config.yaml
encoder_arch: "vit"
model: "contrastive image-text model"
dataset: "pictures of board games with random positions, seen at a slant"
train_examples: 195000
image_size: 64
crop_scale_min: 1
horizontal_flip: true
translate: 0.06
color_jitter: 0.2
tokenizer: "char"
vocab_size: 36
loss: "softmax"
embed_dim: 256
encoder_norm: "layernorm"
encoder_norm_position: "pre"
encoder_activation: "gelu"
encoder_mlp_ratio: 4
encoder_head_dim: 48
encoder_fused_qkv: false
encoder_bias: "all"
encoder_qk_norm: false
encoder_parallel_block: false
encoder_dropout: 0.05
encoder_inner_norm: false
encoder_drop_path: 0.05
encoder_patch_size: [8, 8]
encoder_conv_stem: true
encoder_layers: 12
encoder_width: 320
encoder_positions: "rope"
encoder_pooling: "mean"
text_encoder_causal: false
text_encoder_width: 192
text_encoder_layers: 6
text_encoder_norm: "layernorm"
text_encoder_norm_position: "sandwich"
text_encoder_activation: "gelu"
text_encoder_mlp_ratio: 4
text_encoder_head_dim: 32
text_encoder_fused_qkv: true
text_encoder_bias: "all"
text_encoder_qk_norm: true
text_encoder_parallel_block: false
text_encoder_inner_norm: false
text_encoder_drop_path: 0.1
text_encoder_positions: "learned"
init: "trunc_normal_002"
residual_init: "zero_last"
optimizer: "muon"
muon_scale: "match_rms_adamw"
learning_rate: 0.0023
momentum: 0.9
nesterov: true
orthogonalizer: "polar_express"
adamw_lr_other_params: 0.0013
cautious_weight_decay: true
max_steps: 2000
batch_size: 128
epochs: 1.3
lr_schedule: "cosine"
final_lr_fraction: 0.01
warmup_steps: 60
weight_decay: 0.3
adamw_weight_decay_other_params: 0.01
Rows from block 9 of the image encoder of a small contrastive image-text model, named by matrix and row number. Rows with one number belong to one neuron. Each number is 500 + 25 x the weight over its row's rms, rounded and kept within 0 to 999. All counts start at 0. Numbers have three digits each. After the name is the row's rms in percent of the matrix's.
After each neuron's rows are labels from the 100 images, of 14976, where the neuron reaches its highest value: "patch colour" is the nearest of a few named colours to the mean colour under the peak. Only what is clearly more common there than usual is listed. The data: pictures of board games with random positions, seen at a slant. In brackets: how many of the 100.
# fc1: MLP up (encoder.blocks.9.mlp.fc1.weight, 1280x320), inputs 0-159
# fc2: MLP down (encoder.blocks.9.mlp.fc2.weight, 320x1280, transposed), outputs 0-159

fc1.266 079:526515519481545499483534485527503495497478482527509492509468490477470536535519548487477521464542508472523484513510507462466480537542470531496547517499515531504510497489534476546529479519517496524520484493504515502478486555485532510509478493509505479476444511530471569533491542513520474494542485457502511458527510463516489524474571501505483477501489506497467479513463514533513468527548547521487493501508519491441537450471478527486488496502519519495481519466502488516541497499464495
fc2.266 081:494507479545496480517498517468498481503510535486505513497522496486507459485530511446493494519483487546475518502476535522533468472454505481515476470505502451470510491528503501521480530536535490481530505498494484513577480498507490491516484488463500519511525494452511482473516485492508506499463513468474509546483490519500520504545475468487504504498499480522522501510518461449483514482484464466487518458500493499558454534523543473508482476464502452466536494524520527476478487515503527
patch colour: black (54)

fc1.180 081:515476498459454530488477484505498524528521486504510472544509526521520506474463506459534501491490536473456523498520499504459486553536493501474429432484504545467503456488521498482499475537485484514452496505462485476505489481506485474492492500521521528496538494465471533478585473487496494504503502541474497513499502530540518523500492504509457511509512504469495509569524541490497501459480438491501490500550519478498487488490500512506541479523518499527460510505504510514501487542524455
fc2.180 075:507488483495545499490483526490519473532483504558552479498491472523501489475558475537489469482507518505486469487515516486534547478486499533544502464524500470504481511547458460462471516527505492496520516454440558487506476495465541485514493523511502489535472520530488480511490543475486537464457532501498473497542478468467493474519494480494488515513504510511496485552522463508534491512526514494537482519480505498505487517476491510505478543468467494507520505504526525491500504510443530
patch colour: green (41)

fc1.462 150:454554494494520532502506518502485479484526530495493512497534478476463523496516525534546518500472465514549506544513531504545500497546521463497483462504501509487513529493517517462483554488516462497521459498416488495532504499482489475515468497466510538473540498484505516526437493509516472481503505483497455522507522460491514513460474489518504534490498493476489475533503524511454536522520461508494493487494480499544466535518511525539529486526521528484542423504501493557458515523474482
fc2.462 162:504485514526533511480540478515523513457507520492484512557517527542477520474494502476506512471525482542456528503503525475483488485472472501511519492526456481486468464513462447546505479502494486493482516556505459502513537497492485484415497522558505493472513526506473521482566508524521503512514438526470511483521488441532513470511504461491498480453489478509540498507510467478491489504481521479516484515495506528534516447490474467484496513528508482518487544500489488494498539479553529
patch colour: grey (75)

fc1.274 078:490537523506480504443515527505560449493546548488506490500489452523533531485466525492525522500534523513519484509536476498481481485507450449503493520481516516499502476500495485503507522468538522516456521487509493441451493519484497530531510513510518527514479473477515494521528458493493454512486524512516524504483545466526483522489548494546507494501501516493450506521526483455463499525513509524496479501546481539493496492494483534495503522462510502517495451479523482549494490476545493
fc2.274 084:580487469508499505528485522477511479518493512521543510526464500494467445507522502476485514505477489542512533529481515498516517482473547560490496487494530493476518499491481535498486486474462496501489471483491538498516509473504524470496535520487513543510478490503511519502465538483526466548514490518509489468476488487529505546559500479511513491513495506500459493444498499498511509518487462474489505505482514479487486585515480505482489479484505477487497534495504489509502507510520487
patch colour: brown (38)

fc1.745 066:493517483522507510537503505515482512516487523525530523484539521497499546477521466485496520497501494530476491455468422531476506477525503469527484537452529469482475470497540517532536471490474474509468520570522479492506492472496500520497519488524489577513555507531526512533497549461512492496501480503501477499501461481485469457490494498481460499517487464470500493466533501501513510513472466475512509524481514475505496490504536490496476572476521510532512461517506517496471555527496527
fc2.745 063:500488509469499468479489480493510511479512461508448479507486511501521469521499542553512528493471496474479491549515564459498483543484488547493525484549477514519510513505486483483453551528525501445520519466494544508505504511506497487506489478462462459490486507464490485466493460504514519500460504495509524482493515528499544485510495468571508510472489505505507513519494510488457494484515505471511473478485504521507474497511511475530552422537488511445479558482500474541525485487514491
patch colour: pink (41)

fc1.287 120:494564505540523562471513484515494493506502490508510479503487531510482498477535495498465488496517523521497507539526467513549491478503499517506474511506474538503523489429511505496509485532529521523484474516483489497503471459506483503529497484521461478464506524513503519545507519486475435474557495516487516509510496498532516490509465508488505528501435485544511493513479502502530476457483488499501501522489546448500501516506522482432553455481499471464492526533466515500484451498529505
fc2.287 112:496501534483485510511533520502479520491527499507491538473488478496493525476518476517508500494507501506466507504465514506496551526495474474486464501433512483524469537480495542467502516518531505515516483507474522499445451543489504554499531483493564495550465506501454508501523488474516474505469485515488475520441518549533500469512468508501515489488525510550491494480491561519503516454540477531503497469463529492494487451491459455508524554490520504499478505486492467497474545476456539
patch colour: black (33)

fc1.96 096:533565529498483495450498485515481550531486530508513511474518501480498477511476472500451486455494501462469528504503504509492504573515527457495521504497482548511520508515452516533505501484520538484467468504491478481534534547547502494547510492508494507495477519482505510478507475502507448520498526447492479519476528480467476539521441520484499529493492506503496471561502529498512510509498449550438510531544494530474471486498494510506490444489492465498513471512473476507508509575474506
fc2.96 099:510491471493534551498514452488520472484482436477475477486508521526468483493509513498524504480490535481491510494515488508508507502481544507504441520522492496516516534478467500491494484515521492499516531505499526487494489451506528453498482501538511486494522502512470487516467462483509456506506511496493523546493499518494483488510494523545472497506486473536523544554508489526499496507559500483509524542494482510474497508492504504477513505512533522501489556491440464498560510492543519
patch colour: blue (71)

fc1.622 072:488524455522517499528512479466494496472496492500504506495504518478505541448499517537517489509554529468503465521496520510508520497471509504465501528534494491456570512486520484471498514463495525478487527493541482475526482445488516486501506496487511454482530474521489483506522508502493475503572523469505477484506502508499515516554484504455487477492466502500519487523494482502521478495484512498503514466490549486501500511536496485534495505531479513501527436487512534557466455480503489
fc2.622 072:510466511479473534473488510510529533514503517510509511507531477531470474541444456488483521469458462516478518496510481495508507503524504511519483460511522517529475505513461506541443469498470468484511458508479520526471498545494463503489503506513481525511504528483542486511507474503527551504433473527525511539500512485507542487482501507517515524474522508512501506478510522503492515517510479499481482497489464510496524475477469504458508515492501473481461539501486461416514538497475518
patch colour: grey (98)

fc1.300 120:509511494483529505499486542499483431534479532467500509485453540487502483504497510484521497429503431494502523560448517519472500503486542469509519530522475485554527479512467506495522513507510508499509456518510459493496502479499530491528499525482470556504522484474521486509490484533477470525487477509524496560478501476496501490489465523519493517547475485500511502519519477512468535481518488510521524525513583523494449496516506488471497451493495506529482451449484529525520504505494507
fc2.300 124:521507466555490502514473443503476533505496489495466508480554482480472495550507487452495504463490446489493502515463478493520525463484493507477485490493527540519494512492449451508514514484510467469501514542500516468543543480499496491503520445553483488528505461561473457481543511487502446481536516480456544463493484513485519533512498473530511497437510515499512546493514526464517474524523482502451555501533456493485502490492496489481511498479520489488532500489474504530511467495531476
patch colour: blue (26)

fc1.500 127:493529468499478508529492561503524504512478492530519451516537528501527485545540521486505477486498530502506574499509521493482480509421472507489490473525530485422486537485525480513507488471483555513496531478460507500498510560490529460545501479541470505491522499501456520490499481523496495525518449475492500467519511538440501521497474506526482498504465480524506521515507504458518481496506494483470496545499496519483460507499462478493490480497525503498435474510479540465522527491501503
fc2.500 125:507522519511546455454545487498458533522513507498501549469494454499454495475446524504478550493527504478474464437525505515495522536514510529479503504481463502503532494504470486509490504509542516500497511501512458497455468433482497528491523484500554475472488513462524494482530467474495518477470513479518515502487474492505500461504563439489506485486476540506521503532490543552496495502534481521496496505481461472502527493524508501503534525492509515529541565513527511459513530510504479
patch colour: black (54); green (36)

fc1.258 121:485517479516516478534501483557486534468505499517530498483480439501498471469542491540447514492555479540492468467480455505493461509510502512521538510492548523480535492466496536514511483512494411505506538491486474511492481510477547503516467473529503529497479545486476507469509500532503511487487513479471546537476486528523475497493439460479514521443502519473473491503520493501462535481505487486530489502491528510493547464503537500489489483513544539511497482530513510522447500488507533
fc2.258 117:490488522457468547557499484516518507486488552482520514491500490553512487500508523470529547492500521462525512517510512464539491516495479468502498503475515426512480539536522477467497510531471571484491498510496525530508483503489459475484480516464469481485495472511494514546468484472491525468497462508470496464518508502489504470491470507533480517504485450509501486510510576483505511545477509454484524518497505515529446502506467483510484493523510516472514474456510519456493507536530490
patch colour: grey (79)

fc1.454 131:516474485499546535508492523522517515513527479515453536487554524482480489503468510481483502474474515473515513468497504526483488541468471517533467489505472505501495483545493470521538526514477545542564533474526514489512494540478534505450522480499510494491469518502457531485489484507534542505511517523478510470540481491488487487478508524513521510445501507479529490532478524445490521495519541513510501459466527508475451509492463456465510452491552542512505493487496536478481458473479462
fc2.454 121:522506494459475491472464496491446539493488481512507500454453458497512498539521483450477542526525521524477528506546509463527462485504474486495486506482523505497533564505483481488475485522487579489469489536515507536520453476517489500516469515524518475510468499501499468500520481525493526482483519514522491508442523499496445493494484541520458499537500503544481530489475493552521514460517467490498500490547541508484544522523517528493495479482519490452521533511507463487513495518525493
patch colour: green (45)

fc1.586 149:473480483496530548505448509489510550509486496512475525522510480516452500498465502487476500477513480473534519487503466510515527526524529489507461524487495528456532510491473535529491461437499515506560483494478471472539522495492517480470479542485483506498559542488506447541482461476501493509534521496494487451526498501492501495494476485469499491517498509474493501527503520507511517487520503519500484480507497521455496502506524463504510481508496518541540519511515516511489470467527492
fc2.586 132:483534478489513498468512480512474491490513502454515442533503501536519499495544507521477473474490498490519487535475464527464474492508522479505533516511449500514493495528506456467521511476520488530518549505556520470539531543487492528513445512492489532514500523502512484446433541501467473496529498535461505483498485472443553515497560493493506477492497521472503479568482488463480479494505476499462489503518469510544475490514523551483484512525488512484483536506495463471469532474468497
patch colour: black (42)

fc1.675 161:502492494501508522470541502487482497449495514475492489498520492514492499500489491496485499487475471488526460508474503539499494492517538539512484509485513517502504522524523504500507496515493522457537486493523493526498532536470499504470475524522507513474489570505542486531492482547489517511511520493483492478522509475467477513514519495481544525504493491480523490518537498472453493503506502487472508499491446478480541541532521473483539500474485505480503542484483506452471500506498495
fc2.675 147:479486449458511545471468504473513500475495489510499481529494510541486524491472507472502518489495519483494538551494512476501484506505487450519522545504468490475489485505504492496483514462506481512522501526485470470554533548483532473532503471507536477476480525515496503450487497464464465549488471472500483463481539481507552526483516440501468441517471498500516487529482507448493465498520470491482489489511471526545527491519508523508507504504478532510513498523465416481506512459522473
patch colour: black (52); green (37)

fc1.424 070:495530497497501514520501480492515495446537457468478474447563484460480491543500512457483483490471488536547472495482514516545531532519518525517513509437516532478518530504464503468533436444507503494506531482490481495543514474479503519488515498491468503488522509519490522515501502451503450513505519479420452512490506530535527529515499506532475532504504497477466502519475516489510516482488492513500502478532503471465486508502488509536540460470517522537508484486500463510485530505513527
fc2.424 065:504503472517531540500487502471507507552501497513473505538474489482503507496531468545500497508526524466488505507476475481480465436511506444504501527557511489496481505476478474520503519553533501505475497516486500540493520502526561459473507498544540488505502502464482478526487471504498495520481530477544527529463483471474496506510553493515489484472474462526513483507519476476509469540522510507481494503539529502544529505510481509463493509549495500487474525523476537521522482489514501
patch colour: blue (37)

fc1.311 129:515513522490447524538476487492521490477489500530507518498490494535505490497486502522475515506502487510496496464491493504475523474479459542504525496431487459529513532490482512506520512537493448525466501514476515467495482505462503517520478531505504542489486528501501514504497529523535509507547536507514529484476445472527498513489465491545528512515494500505527550520498531467437503501479471514489500498492479500459535532455535522519483503466530547502498508491515476508510469507494509
fc2.311 112:469488494529516465517477454547474513499499536423499470510506492464521515502501523449506449487484539493510503489503532520477484510536514466553501506545507514503541513505488501502518467514483497473536555470511502552463512528510491494499529466529527476489507489507489455478525468541517511514475487516521485467516534511517482494471529537414507475527460523463498495521473516488500523495475498501497497492525529519501504498516486461500518471485471462517517496503478492489458545466539457
patch colour: pink (57)

fc1.263 108:473475496494509487510475496516475459529531502471494524522486476491478509480481463522506518505458495523480466500470512493537451499472487440519518520538548491498529525528474482501529495504486457519477503532489516493464473510456495446528482524482502533466481514486424492503506497528487574513509467475523500519484554509505489495511499487475543520505487491508504529514511547514509497464500500528474501522468500502482506496499470482507433518537464469510481521458482476505531481441514486
fc2.263 089:488502520557486499548503495477507540478478491496520514498490536463493467480545549503479505490539519435524506493540477518502520492481497515489493543542506500522510486480519503485476522472494501474525515460488478518519503510493482500565518451500508501489521512495472509506496526478477457526499496501494470509522509513526519516525525549515488488463476512485446536505525538466489488510521496481478542496537484490477466533527527446468520503495510495539521462568498512514498480509481485
patch colour: green (31)

fc1.111 153:490482510520497512498505522506479546476503513529425502539490520503507501514456535496516508513521495506496506518531490497495516474487475466513505507479499501506491518443479521505505518466491468509486520503524571541466491495485559525466494514509512509479490495498486524463518480511539506533493466510476437483460495480494490521530545458508519490513477532469505528481468503501465508489493526520449453487513477515515479515527487536507513518436465484462506518529498506443476473501518468
fc2.111 156:506533487526509498545519453500534481541479445474504491474510519556514437471518463480454526519503493522507476486501506521445523533472496520476497479484509483503514501534506540491547474475512510454498507499507491501508507506502510475519482491550474542521531523478492489501464498496510434540507519480518529502556508509474460542525474519504489488519494449437540553539490464494462485455514466502472543527494494502502526477457517467459512497524452480527482515465506479491487483481496517
patch colour: pink (54)

fc1.214 088:537513532488512465522501520506476516483525471518474520500473511544480450507517507480536547462514518481486524519521488500486520470495497491443504504542517511524506550476509476502434526516474494520519465530493504507522437498513496476523509465521473509492496493535484505493474554520532502519500473516473548539520501517490467465453520494476473495531494546502487507512505509496443534492488509496502491535502497524523496470510486521499526491474441509522506489441503460517529507498512457
fc2.214 084:502496452489481523521477489498517492479480497489496481457505489470537526529505542501538483494485501465524461493509536500511475478535500431517487482487500502501495479479534507498564482517495492505534544505503505505484513497509489500531548503506507536519533473513488526468522444486485492509503521467500444509506510510489512470506425525482539504492530452441466514492500489518503495455529511513478517485497535528470545489492448535480489527523530547474481493505470492488461471474500506
patch colour: green (41)

fc1.346 081:486499509538513552521515508500518507528477555494485495523476487493453476531502528533490503477495517507485497503514524522503479522464479479554492514520481486517495523485507529501524489491510473534501498500509482494499530485471529434525494496528513537492537487504532508475531529520502486509447487459472500504474486534497488478484539481503502510496506472460487445508505584469521546497473500482467543466510473499468528458541497499490482482496537475498475508481499442514532463500497517
fc2.346 083:522492508490497473471470486481521501482519500502577540501505483502522501526496501466466509536532533457504506567510523494503470484531497487454499493483529512496508476511494489472518460505500505524493497511502551468476484514533489503540515478493490508498491498547455495448512455518496472515539552520514465508501521512501562481529478518471504518524452500522499521514540468473467487532490471522480512497523513494516473539464505513481507518504510481474513528516523523506494482439485517
patch colour: blue (26)

fc1.578 086:467498453489497506476537496500492516528465494504501504470526541458500527460472469520501490496514453466510452516541507465510503516542512461537477465495486523475526535469528491509507487520475509552529495522487466502500523463491498539495528482515474502505474550563491536492531501486511474523483465462515475471498528462500460504529463449521456530502468514480499541502471478480489432489517533461463532509473536511477498489531527518493487478511481507537495463497507532473489509517539473
fc2.578 093:511496523481526512493447499504495519512517524472486505522475523523500465527525519526516514525447538483492515455505480520484469472475492495497499550478545460526498542479498446492478483492483480422523510514527496496467443518547477507488504491470514485437501475441516505475466479518521534494503528503470498478494493525499551509501482541467556461481480499523512507461538529524528518492472447536495488519508435541535500469483491485483546500519502526496507546506523483493517510481452512
patch colour: grey (75)

fc1.733 079:479492465446475513501472504512477481511566514499487506510460520523534536480533524508525536478499491477554522485502507489521530517539489475468515480520492474496458483486465499515509484501442491491507497534525506466538496460498499511509508464542492507433431486509503532523487476525498537489529517479476497531531493524501476502508511468477528510502506499442515516492488502535502522488498501501521480501522491465525517505515503505529503509492511498508456491512491470527432510480525499
fc2.733 092:489523509490491524457508521491522505511521527502530528482514483497460470491491512535468464497523528427496454456503536499497534483504469533512490537478507500525525517506469467501497494468538499510539506504493509488528528489524494510476490462501493477492511470507486500466450481509496487505487479503563510521475490506538530481519517521523483517487457521504516489524482517469503521525536521518496530456446529531485511511486549439499467528514514483490495480511493513487519464534500469
patch colour: brown (46)

fc1.460 068:409532482451514478495502552468485519466510474463486497476494508584532520496497533491511524467468535492467459508492473527448496541512471525503495460513506450549512452487531510504492500498497521501513504518483495498488524454530463469460462511449515467513500504500467487532503516509522524527506440507463482502526485486530519510491533555497500550544521449534502543490496523544472517517513489492500483510515522468510521491538506524495494558509473496509519533554504487464463486468490513
fc2.460 069:579478519491473487509498455518484480489464499537499481504516499466450512493493470519494508512527483473544529502507532515530588456472540472495512566499497497457508551485480491476490484501498471513528477496513505511501507502485529507528546475541501523498477484496542506473479505517473460497509509485530539494504476499487453501499477483498465471493494554452517475514492499448548501489506533496520512489496462516482486518462479479543507474491543525501491484455518489525520517496511480
patch colour: grey (81)

fc1.57 099:464511484489530560533507457444486488457513523514517493478527498499495493477521516501503473478519480480498477475498485513536501560452497500492505497505519494439465523470483554508509524507502462515481506552485516466485493489492497534463493493528486541515521515501493522491508486514467486450482526495438520462552531544510476473470512506470495506444501495491488525511497462521515472514506539485518515484497498523486503532528459516496493469515503551491546460462490470488459515511513519
fc2.57 092:486494496502467466495522515510482500478417516501465530519491472507523496492482448500512520491475519519469510507493497502493470491549529511523475512496488477512469493530541469466523492491522519496496462508520506544516530470497470491524505521480510444494537506479509496526526541478481513509513503507544540524500487467530501546505475449492517501511472527478512499459551510509478491472488487507490480499540492515536520487494458483488518568484511499505517508471504509507480473454495501
patch colour: grey (74)

fc1.148 122:517506524525480520509468490509503518506518522525459498490484503461530536497499543431485487486549466465483483486486509492474468475529540525507500508485537489504489465476519482491505525548503486503539513506496480506500485519507535527523485530520530515519471510513514506520532554504471469544479444462481495510477465512549505511532507518486519514461526509507507456485479506462430488522518478481469496457501479510570498520537485459483495483499472501486519514476475500508530489470491549
fc2.148 129:519501471516489530491505536526523504500531564474509501519511504491483514505496519489507456542527492477507461493513499493479487473475479495535482487493466474503500518523522524484527472516500539530501486473498510511446484528512492509531521493477539533487500503493522505508504534494485499499502491522473518491529456532513527509457456515489512475455510469534440488486533498481511472472544478491576471498459488492504507490525499528535526538494508521483535468505506474496475542445497517
patch colour: black (31)

fc1.278 130:510503508476500588513535484471498490490531531520522553506476469508520486514476473496507491486535470513456528500515514518461531509506532533505528508502550553477521476489497464510537506491512479501487500542511492501497542523500514535493540509538471502457492543494457474521524462504539504511517499487500476479499575499486494501483493501546477535495470519504516490491487492489489515516499524493483532531500475495483478456504527503514567488482521485558456480460490462459507529475521512
fc2.278 131:470489491486510495532524475495521514486501468466525476498496490549490473483487500539483523512519515534497494544538530482502499567532515533511481519487516525496503485475454467501502515472525483476500535559585486507547490496532537457460484511486493468517515503470512479512474437485506520465493513492477512513498508471488493472509449494533434523510502494472548514529504500536502524492521505456492496542516522471492492529487502540467545495465474486522457516470488507534500515496511501
patch colour: grey (72)

fc1.284 060:481518487516542491496495571504505545464467529481516497511509540503531475497459461526543509498470480489473439510542505496477496515517520480492514494485524503514453515534500503525529498538505496481505521570483541462525520488468489506545430486457485463479511428525494471504468537490488493497513503457490480497485537448545516497527468480480498496499500552521483497535510509519502501546474554471521509513531527490485502489490486480488497482492543491473473501468488553479509520489540530
fc2.284 059:510468512492502506470495435492473480530516466496495501484489493504498519505529555471463470504515533488511559512454487485547518502480494507488497519518464496472506454508510484513446505490494512502498518468517490554517468554518506487469546540533528507519495541468496521520533488530466492506443530512503546516504471516461502507496541513553519510492474471475510502466529475476508508453521453501485477494489457532500484509520509502524505506514483513548531523546499468528529449510461479
patch colour: blue (33)

fc1.181 080:488508497503533518462513477528492541511541533493496506515498547512509484483485537521512522473456503479493521538514480497483506483496496496494489512509519499486504498433500498489520488526489524483499482488529479536532491493518499481523516491487501491460509494541542471478557523516485483498518485494429515461484523509519509548522516455498506461540459540535537485477433535497502487441486487498487452514514516528532534501513493506537450522540516507499528497495539497504477528492516459
fc2.181 078:494513479499501516536458498494492493507514467528526471491532453514500536477494513479470488501502556523465541454500478515513487469510505518544534513515476504518519516497497476495452518454501468503478519481469512483432506479526532498477497540488479517516480528455498503508439500507474506501467473491537470558496503485498505467495488499500486506477480510467525552510559489503513507548521464522488545494500486435473486511488481495463542504472496472491460530533476522469503490513502517
patch colour: green (30)

fc1.483 098:452538461479497519495530486490516494485514505544468486492492501500451481550450499523518493495488479489503492496486470507480533497465447453481541511485477526433510504491523492520506521515459515505501506511519512480478528512502505528547501563507563521455482505529507498504523480500517465512466457487495475507520496464466525479465516527510521539535513520463506543493509528529508520501462511551492493500433496508508445515506488502487483513495516507547506525511524483552513489429512492
fc2.483 092:519474502522549492476490515512475466516496475476506501500521465485551525428527494475459519509530528524511511476520521499510467476497511532517458529523493475540517492501491528486485465495545468457447455502495469503510463509502493490467444444469463452533538509489521476494475473535490530497516551486502547471505525502563464519510481502492486456489481456493528458522471486503492443509562484479509496519525493491450520478513529490491536477518486501508512494501477507445478492542542511
patch colour: pink (37)

fc1.82 146:508522470538495516470484485524493468486467547488509484512496521468503458466480565534466450511490490484473501515484505480558488483503495514507433483490515511507527529475478494531486480505534478480506480472527488507493576489510515490561505479516532524482517533508469503518520496504488489469471533493473523482500493520497475553503471506549517512498535488524468503512487520472531507445547525471450455552488486509494510484509425509503472563542461521513520523496496544508509520481507543
fc2.82 160:518473543546442506505515554512493544463479494530460501500528470503499557495515503481487503456553485502516534482486460479504508487487520508524492496468504496491536518487514526509498486513536515493483486533488503492455441519459516478539485536514486466488518482497473482480482494500498493483498499485535425517483484507431474513474571503541472471500476509507498529521501467468476508518469453504492534490484516511506527508519574550483512529479519513478477511488512473442492507492474497
patch colour: blue (46)

fc1.453 071:469524494515532538500483515463468478474494508505453495546485492476498536481481499513508503443488522516516513541533492481491482488504497527522501466512505532480536471495466479457488504470486530438509503512489470498458436505446491524527430477521508537510486478484484505491460527487455538502527509483500528476505484497467496521443503497499491491520489519490508566495487491497492465531523566519511525471523523508458487497468486491509507478505490455537535497501475469506480497453505470
fc2.453 072:517499500490511480511494504551489523552535527491580484495524493490488455527496500498511520544521472532502527484500510504482510504509479495498498550490508489503541519503487540516491498536487473546509526488508521549529535499575525515474531507523485473478535515508493503510520490500519469496525468489508455497478517508546481478542483514515510478517504528509478500525490506504503523450489442513487475557464483515490499488528496497450488520473484542464455529501525519481470490512482487
patch colour: green (44); black (25)

fc1.518 078:479519505499532462515498513509500510502493491539505496530499446513492482542509546407488495502523486525554537503505526559512465486474496472464494543554518471467495482493463477523512488468535499493535537531486534518470472543481508465479483480562495511486501489507516529499481513535442519504500487527480467441492500529476502554488465493505498475507493527532486535507529517522518488487488546438519494483507543568464488518477499508518499470468540501521490533486516495508492497501510509
fc2.518 077:531474507510457550487490506518470501552535556464516527506475524502527484515499479555518513505505532501479495476500489492457488495517500494534517470440504549512485551483509534502524520536464512511489478508475474556523533461527487542513537483501477465523470524492488496512507494483515511517523496452464546512463500481488478475534517500509535499497493508480541520478460500498448505556508500540495504535464492455489518497507526471475493516510493512502499529507524501456493501559497449
patch colour: green (42)

fc1.619 104:462507500529472536518500537497517514455477507514501510487513516522445453535441538544514541515464475482480501507524477499467492479501460493475492521480464527523485512450506503526523466501521478522506517504473529504514467487494491535512498525489452481466529508520491499518498497471484505478470502466522480488491513464492453476465508488519482514521542514504538489520505482541509529483500497503467476520517457492489550477519485497479482488487499484485506505492487523487499459496527486
fc2.619 097:538488520505505460501474474479520477535517483471479505527478439500515553547504463484505496494503509534519459480521496518471497521550533497481502470497503524504501493530496478466517495501470493460498537501515496504473512513492526471489503505488545523516485468487498504480516484523528489551547488554514514506516505507468512518486480513480483484510516483447521519475539478509473440498509487499486532532496528525526481502460526494500494493504492541453546505489505488490490471543525511
patch colour: pink (42)

fc1.442 154:474485483460460507508531448498485511499490543499492536511504470499510503510500507517504540516521493466450496569518554513519468525486525476529496503492498515512501552491461516506493514509477519484504561489521486479502523492527531480512511505498521532483512527534466504454508502477461461522463513483522475475491550538515448467473512494433509534471480476505529500521513493503476514479518495489458522509488453492486500543493508515446480525549496469457516496485491496498503469468486479
fc2.442 159:511547526500486501477532494476535526504474521499479534479523486507479489493478515512471457486530489499525501509485525527551508493489529482510445532541498490508538502513469478493505508521477480473527509538480493491523490507517473508528474490489491520476485470471503539477460445561458481483505500472488475518478473475520501504532449527526505518486485498456500525535538564490520487488503532519499555501488519503487523501507489470507511492515513501539519452491484517509547523460556486
patch colour: blue (32)

fc1.101 114:500561499430521522531477503488498530480481518510506475524515527515562491494497537536468502533460508473510469515519489516517543468498453496527485534485499489498515506515486493456531495485476528526503492503466451535504558489482521504493538528501525497541502510466483471480499489489516510495453475527493480511517487531490504523513510512538462515456490504536532589523448497518480466499541492520524526501515451479499482482533527491509465516513503471505493510521515510515488454533502545
fc2.101 124:491481525521499494492478523535547491524500498527531512508526469507505486466519498498501456516518499502450508504484525512529484517511498498560507457519520475540519488468500489552491507507519476539504493528491518516489446464518479475539523477516519556466489510458547536504516507516511532499546546498493528483484472488520561524494444492483544508504496488500491467508538533481534501535473523501523488490482511506514497537477451441521533475508480513479538461523510486475493516489524484
patch colour: grey (89)

fc1.670 177:507469505478475484452532482509467473492522517483517463502448512534523465510458493479469568514518467511533489501502487482489575467463516498500498511527502491480546499501514526527465480473531490494492502495520462513496505487490503534497471501491497509527483480571467500528482496551482461516531518501551472486465514483488509461507530486517547490487504520491494472450473542530494528486474506491530487512524469509521546522501548493480519518481494524467524495506507517519456510466527486
fc2.670 194:524484498546514493564480503509472503509489525515482494542511469481534475501518470524488502496504508460538511482486521450528481504516514473515468461478488475493481490438487528484494487502513541517484513488483547482493471542526518527525478589515526475521513497484498553513477539476499493483450550514475521486430509502482489479522498508478512492505503498498506495485470486459466530500473543455528524496491527485502497479528453515510495518476464543497459505479538565491536558509463497
patch colour: blue (27)